config.toml
model = "encoder-decoder audio transcriber"
encoder_layer_scale_init = 1.0
fusion = "cross_attention"
decoder_head_dim = 32
decoder_bias = "all"
decoder_inner_norm = false
Rows from block 3 of the audio encoder of a small encoder-decoder audio transcriber, named by matrix and row number. Rows with one number belong to one neuron. Each number is 128 + 32 x the weight over its row's rms, rounded and kept within 0 to 255. All counts start at 0. Numbers have three digits each.
After each neuron's rows are labels from the 100 clips, of 14848, where the neuron reaches its largest size: "top examples" is what is common among them; "lies over" is the class under the peak. Only what is clearly more common there than usual is listed. The data: strings of digits, spoken by a formant synthesiser in many voices. In brackets: how many of the 100.
# u: gMLP up (value half) (encoder.blocks.3.mixer.u.weight, 576x192), inputs 0-95
# v: gMLP up (gate half) (encoder.blocks.3.mixer.v.weight, 576x192), inputs 0-95
# out: gMLP down (encoder.blocks.3.mixer.out.weight, 192x576, transposed), outputs 0-95

u.313:134118117118107174158137110164122171130115119072147132152061121183128072191150112125116130132161173146125116141191064179164075139040120141128135092133165129169125122168143130160157179132072119141142097116150144132178150155087089134134117154136159110052156178145130117121122151162172137146
v.313:133065187126134180146121109149172124115119177115168136144128129139127092131084112178095160141143163105090190148137104099168185184177161190119130144162105147103087067162153094101163224088064115172097133100120185093204117148130135141192166120126132140152118149018124160155125116182166127136
out.313:110152093070222137099108150127139082185166113141071115069106103105135163097115178147170149096111116131144130121111131134122170103153115181185123075093108161155069098154095100111176125099158177071138134143115134169067211104176098152118140147116120116127097086113081092141094215089060174131
top examples: "eight" (74); first digit: eight (32)
lies over: silence (76)

u.9:122090163132148093160114115111145162128100161082183135141108161178127068175112139158097130144145151126098172126168088133152126070075146116151174090141145151153116134142154194109165123159118155174168040109136105105171099119090147103133112166104158103075083195115088137182124112109137133199
v.9:117112137109144121102164132128158127161171147065059172109120139130104081129067131140152043107100112158134132127105084092079183101073107101158148156153096090134176101150137149114124128175123086101104088124107089186163121193157129206117176133076137103115157104152121183163099131077122113157
out.9:111128133151109132127113126145108153184151146100118093082154137140171140140088117143132129103135089155155126100145106124124138073145126136160125084102110173118131072178111099115164121106122155079169081153173143194081072078162137115127127131112175122132101132132155104112095167139029202133
top examples: first digit: five (28)
lies over: /aɪ/ (50)

u.270:116115150166117115122119078133141175138170209136183086134121126141172085114114039143096079123169133127165147132177113085118124149119101121114149144189144106096132078177145129127083132154125104161174153156174117137118031137117105118156100114100150121133118140103136182164146125140136156193
v.270:173086144080145158062195112091130142099174152088134143139087119148172107125153166176093107163136194190156128084114123155111124075111116179089113116136114122097070069138110182114132112117116151159124046103144109132130141124056107098124119168090133102140149199111111134148106137149124146184
out.270:154102118145175114155146155075128068075099081130144142132158174099085151141117144152139153184122157109127107101081113133161100121082164219136082106127089143146087177142155081129134101133152134141096134061108151114122176132120118105103143116113133157120162122087111142149136170196137081154
top examples: first digit: five (28)
lies over: /aɪ/ (45)

u.104:085128094138125155136096125106118096133175135101177050138117092143164131134044117183125146116071160070141104059119121055119152131173161169172146149146124124047118115183112106149143105106089131104190127167176141082122116144166089069184148124122164098149127103069166128157146144117151164109
v.104:116048151145104188119063135152100109150148191085155100160175095120114171136061132184121134129136140141115129106153084084074178136162156172145175087099138156102124093152179137174190134102099102121144126154138187129110099109147163099169104115029129102140127126096136164140117150152112147138
out.104:081149160122113099153146116098071149102092147113166125154147133133098142158127076162135153142191110108125146161136086137125073144109171186135135125195130084064113137131087145156159199118067074129086114126123092119168068148070178102126088135100179123119156126098125118135096139193142148155
top examples: "eight" (96); reverberation (75); first digit: eight (47); last digit: eight (34)
lies over: /t/ (74)

u.358:138130132185082136148109134100136129106117219074135097123118131159091114149146134139091114145103167150179114130161082100109115122063161129154151116157125128155109086132121155099117103129158140177119113167147141135141110142100111092141158122103126142121131125107140152191116100142134127188
v.358:173082160134063235110171148145153132076117185132123135135146077184140071144159126127119123161161215098092156113171108097090125139136095126085115100134102128171097104158150188086149201112154100115143133125125179137145102197130151167183128107138091145093118131059106129130121115145180132143
out.358:131111116100161140115093120159153155095125083114137132140088142090112136125097141131103139167130159118129129150094144125212101124140102229107101119112104199127127131144126076122155159085164178080120090083182149149099174139144147147131136163132142121125154135147128111119159157184124123106
top examples: "three" (83); last digit: three (51); number of digits: 5 (45)
lies over: /ɹ/ (69)

u.119:139127182096128148119134108156131175097149155106131173143108122186125109149128138143116154159125205108158116122135145098107132104086135090144103120125146116126133079150170149130090099111112084188170127129132060090154114175069115077174202142126089141140149169057153131156112101105150132114
v.119:163081169119120201086153100165105160107144148075158145155136099190131082171127103154131105136122205088153124102150137093137155053110192206089124126098101137175098099160129154080089134137167091134142118117125105119117125213110186100158148126117096074172140180091122159137068126125139113139
out.119:140145161119159128110126110108163130159140088117156096132139122194163117165127075110097161113154151129168157146149179140176153146136138189148169102131151143124110106161221108108119161181142193111096152126138186150145140155156153132169123143184149093166115134153154166109159135136102167101
top examples: rumble (33); last digit: three (29)
lies over: silence (98)

u.527:171141129139127157119109162164134104182121130076143104138153141127111165116118179181122138150118163175161129144128065100133151051168121118119119084086096146187160137149121176127184110069124178111226117087120163128187130116135125119149150100087085115122100184054132182146074137104101093166
v.527:139091136144088157117126180136107083124100162066142116172137083163093145158119122183102122202112186085121111131109110105135177095153110169119145129097083187106176098152138168122167104111112090173158119117108177127168096169094145150174113098145136164150106146050127145121088140138117115097
out.527:101134157086150163141135144109202154103106184121155104082112093189156083188126080106130149137132151108115138110181179104155107134145149172142137123201218138116113124157213137135124157145171116164105113134134151149133108151118170206154096124139129146132135119151089083127152090132153128128
top examples: "three" (78); reverberation (69); last digit: three (55); number of digits: 5 (46)
lies over: /ɹ/ (62)

u.338:155102230170169173123092116099148160134108170129101093122172106166144112195139097159091110156112138134170091110152122140117177062131157169138158114123130153167165090160174142150151119147157126110111124133136170111159115168118145124155102154158109114113140148126106134161129119079167171143
v.338:159021154137113190098125132123085114113206140100144146194116092122190067140118165115118114168089172137141168097113125174110173156165113181056126099187095124108078130138118133110160151110157182112147125123168179094127112154131127095171194145098157114160117103050124147130099147172138128133
out.338:103111068131152141160108121102111121128139041119105138110138107076134082120119098167056119085148090128228084202098099122162163152121120130152116116090152133131187131082108096092113071126165101096138123086141129169026138089147090145116146129129110113138108200098119137153103103125072138117
top examples: number of digits: 5 (58); "six" (56); last digit: four (31)
lies over: silence (78)

u.213:167131108079112128120149110099073119065170096113119179128113150094132092096114164143168143120125166128183093180112134158117133135119179188153082128162056083148073128123095106129079143070113131144143166073155060181134181168121172082108161163100134099134169096128118115149096144127148100111
v.213:127109098173131120225129135114147115146100125130106143131167181116115142128146102087112118141146071163104142114152118120142128169109098048144127164113189153095183144125170120140109159144189128141126138155088175113135126103212091164110104105140139130179144136174150108108151059135113147099
out.213:142109137068139146101060076136117146170155105119079132106111163121159115075117131139060105078104137111186070134150124101124189074124071122113102139094139135135122131098104147117155108133131164107132097160165104140070175094134105171139113184124082112164119181149151113111071153099107121094
top examples: clipping (49); last digit: six (28)
lies over: silence (99)

u.107:146134170141089161122105117068122205115110134136229144120130101139144118185165139111120186118138112155097119119165168174133095102141170112086157138096121198133098115113132110091123142131132178141105121128156177122128047093046154103127131185134077180113170168141118134132182087105137159097
v.107:173088157142102152090142084129104105099146167138107162174095151108224112098140089113119081167135144088141114134123119095139182137098097108115080111109063142112105113119105143131181185109116152112169169151163127139090101075115119087118139139129159143129109124120177111089052147148165119157
out.107:131125072112134074144109131164038074118093041145105143163122159085139149140156137121140196165114115077093098108132117168151104145115085120094094159079157108148119179095159113111097092123068103067096207090090145079164167182106150092096142131183121156160137159122130116108048158114152108086
top examples: "one" (64); last digit: one (29)
lies over: /ʌ/ (41); /aɪ/ (35)

u.49:088122173156160101146099138124149151129114179138165064109081101189100099178069124130120102092171157154158119112100156093120109083154182100169157105161150167087117118118140174143132155158127137152116096170144084109084065180118156111168085122050169097118137121144095129107154089101176160185
v.49:108136140091126165157102123124199081093099114176164096082110143120160141149170125093115144120114113113133168179149106088135135163121127091134152109186173142096098162081106189154177130100102167175110156142152082084151146141090133208140159151163104194085087106110128135112155095112184115098
out.49:163101105180089112158069098113062094118101119118138108168119139107135111111065149168175092130083153061128092130143092087137109149099183174175105097146118118102118156133148080166116152100108124112155149159159136082155144128147091107164178112105195067180131130057190125133097185129161124124
top examples: "nine" (94); first digit: nine (60); last digit: nine (38)
lies over: /aɪ/ (100)

u.562:117116141111122151157126145075178171047154145120107169114112075105166097121185085097131130118160162190114087163128148153149119127114066150152093178121141088139131101125121133120101159128150078136122094048070125194085107146151132150108165138186114147145124115175080068139043094103110177115
v.562:125162174084148103132175133090119150136099083123140106134078093183099111153088117110164087120132189130100144108072182134135082087127127160146154089114144089138102145130173142063136145138143182070095064060159114156125148161126143158125132117106098148098123096138067119107141102139141119133
out.562:074108154099064128184139145100139122073178145145126128095178125111170122135144084086143134120177149129130094143142113133111107143163119168120135212127110107162140101095129071144155154176156015130163126125068163148093120151118140126062176134137110158146118164107162124112080104151137176142
top examples: "zero" (85); "seven" (77); reverberation (76); number of digits: 5 (53)
lies over: /ɪ/ (79)

u.410:177093131192171064103164138086098091126151148096095119144083120109112121102075132128154065161132096159143133097071128116089121176088162141160085086132124096111135125117139141056096145136188153118117133120109149187110141128159098084155153114089150085150130113162129114157112088152091138152
v.410:107106155107101148146142159140102163136049134139144163134123061186093116173122123067118171082146105133136147130178155128092135117166180095107137122128140175148078109162173175135104156122108100139090160139123147162139060158120166169161060155125123130119144151163128176064161056175149128082
out.410:128135135062098179143110091144160158132190163107137118115120146106198136119181146092093113121098157103138121105145132100135163097067077067119163179115153145152133084132103162146149114117132108129135128161158087158150148149131076163135154194135111175136100210145178125133064142084095135115
top examples: "seven" (77); reverberation (68); last digit: seven (60); number of digits: 4 (49)
lies over: /n/ (51)

u.542:160067163113178190083181095141142203106113126157097124135097115193117077163129156135092131127131178116177089142185149161120154103131126105102156127131111184152113107137159129128082159126146117156155102147161148127069136133083183106183100173111115180088104156087092126076110111134181159142
v.542:172110167095139171128158096153155177143118152074114113149084143140114088173131123163109133106079131184147115114167122147102133130082186178107136096125128181182072133162121116131114092149175095170130052150192127151082152149083152057184088176098086131086159135122128117195157144129136162127
out.542:105107094154142139145170173099175163115101159133195112108140079145097079156131114085112126155167174160174154112137169148200089110139133194148138140092152166134147080146160112127138110124182104167141135098117171139123098143145133103119141062117094114090155102125097158092176064168078130136
top examples: "nine" (64); number of digits: 1 (57); last digit: nine (56); first digit: nine (53)
lies over: /aɪ/ (57)

u.224:142091162137135133081143113095141138126127126166182098108163129159133098149156167068119103153164153170131132132144138181110097139126107175111191089097085155156113163154139184113193177143148175123126123121136131151148101080120217107109128125117150145080097164156081140096121109187121165178
v.224:155090188162099163131157097141192185152077180138157099130137111162127141166192119077074145186114148156070164100147092147128129147113087119100129097098111199136081126160186148107132149103171164151140166158164174135153108130116171110150111132149129176112103139142135151122141121190152179138
out.224:117077074175124068124129141100058078091154086178123114089171118080087178104139140162132124137174085107134135153070156125121156164185129133163060128139146161096160159092096096080115133135133145108104209117119134130074122101159128098132143085151122101227113138090169179073142102174139145101
top examples: "one" (80); number of digits: 5 (63); voice: child-like voice (61); first digit: one (31)
lies over: /aɪ/ (27)

u.225:144113173168132152080135142126153164137130198057162100123137157170123106186131080150097085150118146126113122118155082122103110135123069122130151139157154148149133076132143150105120127131098094145134119156119135096154070153085130110135119152145135149128097159085105154160125139127146169159
v.225:175095167110131178091174133186100145126120149067148178137161141157164070155134123136152153214150157107085186149142123114115161164134099137109155131165133159107155090175149197099189160099118112157129142102094143144209109150146130158186114118145148103105145147106129196117103078117107134173
out.225:180119115142198129120114158091181134120165128160103112130131160105125094127137118187101149157110126130160123136119109140162152147087123194137042075139127186152120168146193069094116099132207158166135150099112187144070172108132118131183149159119120118166134138106093117214099151170109164143
top examples: number of digits: 5 (47)
lies over: silence (85)

u.200:168053176110126176108148118155150129110108154113123130185138140162149113147154109154116164191089181091118165112198067078173131106123126156143117123128105161166093099178164147118148136112172080144138093122105202100170092179109131149225143121130095150142082178049137175179085147149129144153
v.200:121107156146151151082157130153114100109116151102128129173136129137133098149116116174099127194077205071109141085149159112131164128132099182110163147120145153169127072094162130098143128138140131116159092120114196103152120157089139110179107108159082119149122164091116141140110124124125129171
out.200:155115167161144184141146151125182145141080194121129112128148093220125087179123064161124143147110125109134161111177115118156143149103130161139125118143160155145145101177248117120096104151173093169139141129124212134135099157163149154211135102143122169129117109106079121197115140125119198136
top examples: number of digits: 5 (57); voice: child-like voice (55); "six" (54); "four" (53)
lies over: /ɔ/ (26)

u.222:106139129126144119060163082114133096134175144122188037161108147134177106123139097123145110148111137107152138069122150097091118111123105069154136126126120129119116098156146179092151143133128182098191101178178109133082114113150158102162103160088143147136108128120157147127180112124098180202
v.222:113158080142139147097110120099125103131155108123196124209097145088141118136174157184095132181130146153147162064096107149132141102149118102136099129098080183136141113123073151125148114090108180106160159069131100141156094108141085058071128153135173075106106201087222124131128124126138143143
out.222:168125132166117162141097177135047065091096146164136167131099116075089143105177140139117135202154104099097103094120121159152095158094099078135099108153113117140121153106100117160095150129069120148114146129108126070135108116090097121080122113152123129151127082134120134095124142130213104104
top examples: "seven" (62); "one" (56); number of digits: 5 (52)
lies over: /n/ (46)

u.300:140139101166050124093169136095128110115127113102193112155131111128110115200160107111090137162087190091106122067114159151080099118084135125113162114103053150163158114135162094096152077193124165119119129147152144136133113184100136101112137121132085112146142133105156218178133105160112129154
v.300:173154109159109163036124094179122144162142194094159088182112134123162126128140102159125079228084133144127132087101121150120120190134074098143100101108127134089114055104128141080158140099118150171159134149153174139136092130141110110166125130161143172119146129112108123152140117141141168125
out.300:183144102129182103087103139178083093136149118129086113133115118094044166095143131120109129192122075101125175101052133145111143122062117171110083091117105184140175124179101099096102108111131134079094154089131199157090181121125083133159099154094097140142114057154145137158143177142103139098
top examples: "one" (85); "six" (72); number of digits: 5 (70); last digit: one (40)
lies over: /ʌ/ (45); /n/ (32)

u.48:100055173151101161156177166054149138084143138125154146137177115137126121151156126133109097136164145129156079100148114107123148129096145128113143156094055133150135108137168117115135138203137074110151084093128155130083131142097109092103150121088083179181111162092109102146089085140073174165
v.48:165139167124147118060179114143103155149118129043149124143113125154103095149110130227146105181169133131085178105137125137138093169104171187157150099108135067106104127195135184029183143142123172095101055111141169142198137135128148165152181104119219089170134143138121139111053155137120119196
out.48:120138165106132114119086131177169095078192178160174116116134112131141145140186116066093136183159151164143123115144144170088122111147118146107103134118132115129137121083122117093178156129118159145104123138084091192092122124144166094080107130105108162167118130116183157038093118147139108162
top examples: "zero" (99); number of digits: 5 (58); last digit: zero (43)
lies over: /ɪ/ (92)

u.16:152138142141089127070139159164102155119135147124131182084178153132172116101175113128086095127173119158134110104184112131147188106092057103169110098097152153142152130129128153147126115108106168101171105132122114158117112104149110138100140119150147122141133143170119140154064152113098153164
v.16:157140129136112140082124123124085156129145168102162149136131114149164076151156130079080095170156120137131185101166163117149091124151109099076101098139115153116113090145140162101148129087063192086085176144155171109188086181144069140133140113109148129102156164136152205168112105129141141147
out.16:146159127180106162127124203103157091144113191105159119150122115171106112135128091136124130185050114090119124099169076096120051133098147093163153141189173115132158092171202126176099113160108123151158098143120177090169086146126049183178122106111122153138105081107139096184145100112165138125
top examples: "eight" (66); "four" (59); last digit: eight (35); first digit: four (28)
lies over: /n/ (58)

u.180:188075148142083180144133093105121136096150177137135128111155122117217082136183110114049083175183131131155134129136134160111159124134101088098150137123089148165162130107137138100115140140127147139098160139110158117123100131138137063091150126110075135148099214118125164125104112142137143114
v.180:155076153137081158079122119075141145115092156129167104150127128128105120149132128142086090143136175113112136081156079068122144070051139128165134126113108151129151127161161201096096119154086129144137076096111132121168097135100115149142132106092160099164090177105148142117074115154137101152
out.180:159154159113170138154135155120208122159115134074100112129103139163128155162107148094135128096078123138105148110126104126129139119089191080167133068162193137111101136201116151195118115136092190124079111163155100133209168155154076169122114134098173158082151100189147070112170134068142091122
top examples: "seven" (59); "one" (56); last digit: one (32); last digit: seven (31)
lies over: silence (77)

u.372:173108104053118100127186094129096108084179113109084127107096124130124113114115176103137145121114141154176080126099136145093141109093155175120092142162042128106084117153103138112102121078143136131092135097163085172123169177149198088131169163098117051137173098131152178143081083140126110126
v.372:108122129221135108196110144099152116132088113159144128129147157145109179141099153111131113109180080155110121117155151119123158140133115049127112159099150151152168154093174111179128130156172093134120178147105152092130108112174047106117096108143140142198111117131156118075186088137142142066
out.372:114097150087141142113073092127118141155169104130092130081138176132165116096107143148055112065127159090208058130154107099103191082110103118122117143098141120137137146100103140110144100168116134096127095148163089123082169093129109155116115187124105100178120200117129126120074125091114111111
top examples: clipping (52); mains hum (46)
lies over: silence (99)

u.416:164066121102111178087129133163128109094133188089187116144140154156141158131126090191095126178131181082098149104140105119137109087134093158074129163151145154142134070151156162121190156107111142145138082127138156101151111170110139131161108133112124125127095192083119182173096138163152166155
v.416:148143163135077140062119131185127138163129206070188175162116148177146118129154106152092119186099154092158153110129133105144128057116100163058126171134113139127148041138130168121127091085095087113138171142119103124173095139095110135109108150103119160143134181145156144162074153140172110145
out.416:150155126165183157163156153133186141141100225125141129103113078187123053177151058128113150155110126140122175109177086126129134178066121140146074114176195143114133101186224098167095131118147106208158151116112202131143119132137122141193136105140136149117115140135098117212099129123148159139
top examples: number of digits: 5 (57); "four" (55); voice: child-like voice (55)
lies over: /ɔ/ (31)

u.221:171151176155079130056083135169129162160110169116154114113189171109129148121174144138111140129128125143156106133143105128119172063093068095132138128101142162139213126105146145122155113167114172116144123093109147150137140113175131178111176103143134126106080130166084145170046189076092128139
v.221:137163104140098170158125119134155108128100172117171113133172124168169113140110088148123127135130183135088190120133083080181090128135098168138081105145152148150145110131176148138168178120138113129113138098102182112215088124095087122140166083128128159119098124080135157161125124153175130125
out.221:153131161180107172137146147120192120119099175101133100122091098127100115142122051097137085171065106084110114105168104091114057162099160103160122145191194130127155112131189099167096106163159115136168107167134152106143096120130067185166137131131127156137129103110129051185166103120174170114
top examples: "eight" (92); last digit: eight (63)
lies over: /n/ (31)

u.258:127106152118178171127168098112217086041148128188121159086092163084184090107147099116067107134155112112107145136164128124103156137124082068096129182149119109165111106100140156137137114139186074164168150132104120102085136152113126144123169143181047161181111131112126087124148096091157166164
v.258:216100121156099185145146126110107069105099114136121112179147098088131112102164181095143152198153090108153162145101129106151137152104092149073094167126099131195128139096129093087138084091169182124117195145118132121157117127105120075124120130143086123184102109123147128109077176121143120102
out.258:168165136129157114120051149203114070110087166132167123125117133145118123170190110118106168162140160109086180100160144164135076142115129177086107076165140130146117182114131150141173146112076219135098132127123168088160110096085134125174097136144119125119096094123088091107107154151139102152
top examples: "one" (60); "nine" (58); number of digits: 5 (49)
lies over: /n/ (41); /w/ (26)

u.549:165136139139119146131122135136132120177128112116124065156140107150090187108083189204091174139091119137206098129158089092106186022157126136142150096099087158142129119163115165158174108099149149098183103146135174127125090121164115108111138120070101100149096132070142149131101130114070136152
v.549:168130134131102159075091087128147159106117189114167165166107090165119075150209135079156056135149159113109134106159163159145163086118137049082126094152126166141099049125170107142131195118096153182117144130134137157166051122105102084159103156117125110109110166173139113113171116185159130162
out.549:078129168103151128146126181087189134111102124120131114078141107173136094167086112125156141085150150138145109117157161127142126111179166211153143100130120145157099176141216081100112123166200135129129109134113167172086128125148180192102110090134115178147119110116042089137144079132079153116
top examples: "three" (100); last digit: three (67); number of digits: 5 (47)
lies over: /ɹ/ (96)

u.18:126111139094111125188087169079224166070128141144124158087178100142148096204145022116118097093170142147157146168174097148169120163088127119148171125185147092188074126105138167186089135149146095212099146122110117145123099138128090178105174108148093137115130144168113154165109048116115137158
v.18:151121122138101151142140132126161123177128126095131151167134170078186163153143096156089162147098141097133121142162059168137114139084131178077135180135167078154124079157159107118134085113114095176139097153159149136132143082057141149154105121122040151110135169125144109167144133163081141170
out.18:176110126124160076107117077118059069086129057138131107195122132075127145092131130144128120158124101084053128122083161142150106171123130167096059145140094154093122136120112099110121147096113165126080151092152155095158138162112146097143122185130144115152125133088189139069125181222162104096
top examples: "three" (57); first digit: three (39); last digit: three (33)
lies over: /ɹ/ (44)

u.142:126120132149120160090135142114149122129165188112151097089217116155115110151160130149113092095108159133164105115154109149084171101124110174136154122183123128137107116150127118146159113126140149172112116137141143131109068147175129129143147119090134131142126132081088157148125080111100206222
v.142:108140166115080189143124104090159114051116121093138110184171108235114079192086075177140137146150224106118136092151159098145146103105120134118122129127098112112090069167146143101119164059185095125118105061100182149157102163126145111177137134138119103125178155068084172127118109171110161086
out.142:189117112099127142149102115115120126123110047099104157192102136106104143119102102161149114153127141124120121167113131168220094126156130205082075158092092122137133110135138099133144144087152125118131082107147158160091167142114116124113119140132140138126173132124143104101143173186135112075
top examples: "three" (84); last digit: three (63); number of digits: 5 (52)
lies over: /ɹ/ (62)

u.532:140095093138190156168137124138135163139096126080112136106129110123143118174137063134147144096168133130101182162163063170198122185089134152127120085150159124127088157192137081184142187106083155150130151096139151093217090087128069164136131123144171116053143129135122117140106164122160105138
v.532:164149152113213129115115150157130108173098125119090061093164124122147127102068168166177164140129120106095092133123138094096129118100100193169131069114171085139099166128128146079117147121175175172106124146122190133143126081171134192182090101120113145127033090129099127120093160093106151142
out.532:130120139148148133111115052195071085168117070140107101171071132122121127089116123149154138152055115063105097076104159082121146155093133100137108164086147120084138110146135075164105088135113124075127162180166107077157173151153116112178108151149147093161122107107159078119093188103165112099
top examples: "eight" (82); "three" (78); last digit: three (38); first digit: three (35)
lies over: /eɪ/ (41)

u.103:127093180191091134103107079153091122157106164133161143170090101143122046146124074108133098139115145154139194108158114103119117166056126119141107104204175084086139116153171129104104163135176140180142123170171126131190111159130105134159137093131167088150110115117120178141125121178159134182
v.103:151104155148045110069165139109106139147128170132171149141121139144134146208126133142113151183116181115113127040103128147129059118083154168058144123146069144105150106177172135066162127146149164110150094131143188119166111203073148090132111151093078116129149162128120194139143146172123121147
out.103:126084162165131063146120144127156120118140170088136141119185092152089129164102075116149104142150099180157117110057175136116126136170154185120131154153131125078143155142145106056102108184096133136067117089086118190119109147124142079090106086107135148130138103147140112111146115146097093125
top examples: number of digits: 5 (78); "six" (74); "one" (64); "zero" (58)
lies over: /ɪ/ (62); /aɪ/ (30)

u.253:114102119137131130123140124082160095117175193093170093098163089158161100139141073153076089152167132115128146190137103119098136153147095170166148123139147064129094120150123185164151165135102151156122116148153143142155058127130133149113129102112149130106100135097106139160121111142132180211
v.253:132102166112140180061158089144157160106145201141169174161168075160223116126161075122110111178136161117101166131137131171153159098175088135080143130153108121132089074127134170112146159098108110195159107139135142122120043126100168128141109101150111179077094159109083157125142134172151157151
out.253:183135128130182142168101133104115094107110045119112156188132197099101116117131116154124139191099135095132098115106106146167093149083127163089046162113094108143122146147152096120113106141153095130106089092134178143111189161094104109145126147139121154157170138113159122153128170175144096088
top examples: number of digits: 5 (48); last digit: five (26)
lies over: /aɪ/ (29)

u.133:138104117168060128112077151138061124120153135156179171092202157107153112125189107118146106141159123133105157124143126158154156152143129091102089134091118114143181121134114116154134091133114120109150179146131151134167050120133131104132136114155147136156118140094151155138074114136122142155
v.133:160141151037113160090186144185114148140084135126113135146121134122100095147154106131090156180097159119136070134145116104127118098128090162098124102088159100143126064150151186056150142096141111143161121148148161123159132152112121177195110119153079093128161111107123134155093100098129162148
out.133:173151176106159201100162173094218135159123191109068098095105100229140130196105125122143121112079128125134122086166133092110149079104168114161153106141145153151078113176175136162081119156144149127139065146158116166149150128171089163132119118082135140097125116170117092167144146058140135129
top examples: "three" (80); number of digits: 5 (50); first digit: three (31)
lies over: /i/ (73)

u.42:193082159146155141105157109105126120126127130087137130147136148141130060140128105152055097177117160152144139111116096091093157156037128118112147157137101165157098100137124120131105145098101131165104107150113136123170130147090118108179136151146179097124145165106159220127110112134175123187
v.42:115119176112166180093150117160129129114096178073166107149111123183121085135127113124109095186149234083114170080144135074113128058159083137101104114155120155116079081165121190115115159052115142151122130102153165132129140155124115118152074107097118123139084151095136147106118127188176147137
out.42:112108125116193123141110161136154134130094133105140084109124102155134085155128123132038157127141132084202120111139136094146165089100125138124112087097145186120151129167175088127136110163141157138058172095111145125112163161145117134175066181082081127176078184111102160098094095138101100115
top examples: number of digits: 5 (41); last digit: zero (31); last digit: four (27)
lies over: silence (89)

u.261:109105131111132194095127095164184152101178173122123115163157146123182115118107111146074116138086187076119153048114071056130175166096098104120100143129072126107153074172146143100127127045139056142187120067086139108118143167144158117156208128141068199140156140084161129184141121197100162110
v.261:130071173126115154079128110164101109110100163127171161167142155159128136183165129158085156171151176059117170101159140107164132108085101158107103117099136118167118115145158143072130194070118115116133111077116158074159065202122180112151148103164118152146141167049124151132107152170151115145
out.261:076161139120135152144125138136236155088104204140127102083122069180084105140116097062105120112096103118133125164147113125086143160141136162130110125174159179087087122151169093170069144148135129176102096145119174144118138152122138165159133103086128155106143080112115036114168099144135133094
top examples: "zero" (67); "four" (55); last digit: zero (47); pink noise (31)
lies over: /ɹ/ (51); /f/ (32)

u.497:166050139084149143106127033158146167127146139110138168149095142143176042122137087141120068169170144169139131135120135144153169145148075130052114129133129119120113080102137167101167185089113125148115149087134099147132092121122200134121117162164144125159137201139137136106110103145174130188
v.497:142124132110164180048166090080134189092146150099157110138085105121145082110144144159057109159149165148123104076133133120140191031128114102113103122140139176113103060150073157113131130127071143134086104122146125137120089124103137093139090135098146090157136207095150132123112115130169171153
out.497:081123173160083113103131206120147129135149185122125121095148067167102115185102150138121104112124159137173120099122162114096124078140154193140164105140153141117124146145197086095089079166162150158177103203134137147103120132148155095128120093097105144135122117134095166170132111168070157128
top examples: "zero" (76); quiet level (61); first digit: zero (53); last digit: zero (41)
lies over: /ɪ/ (69)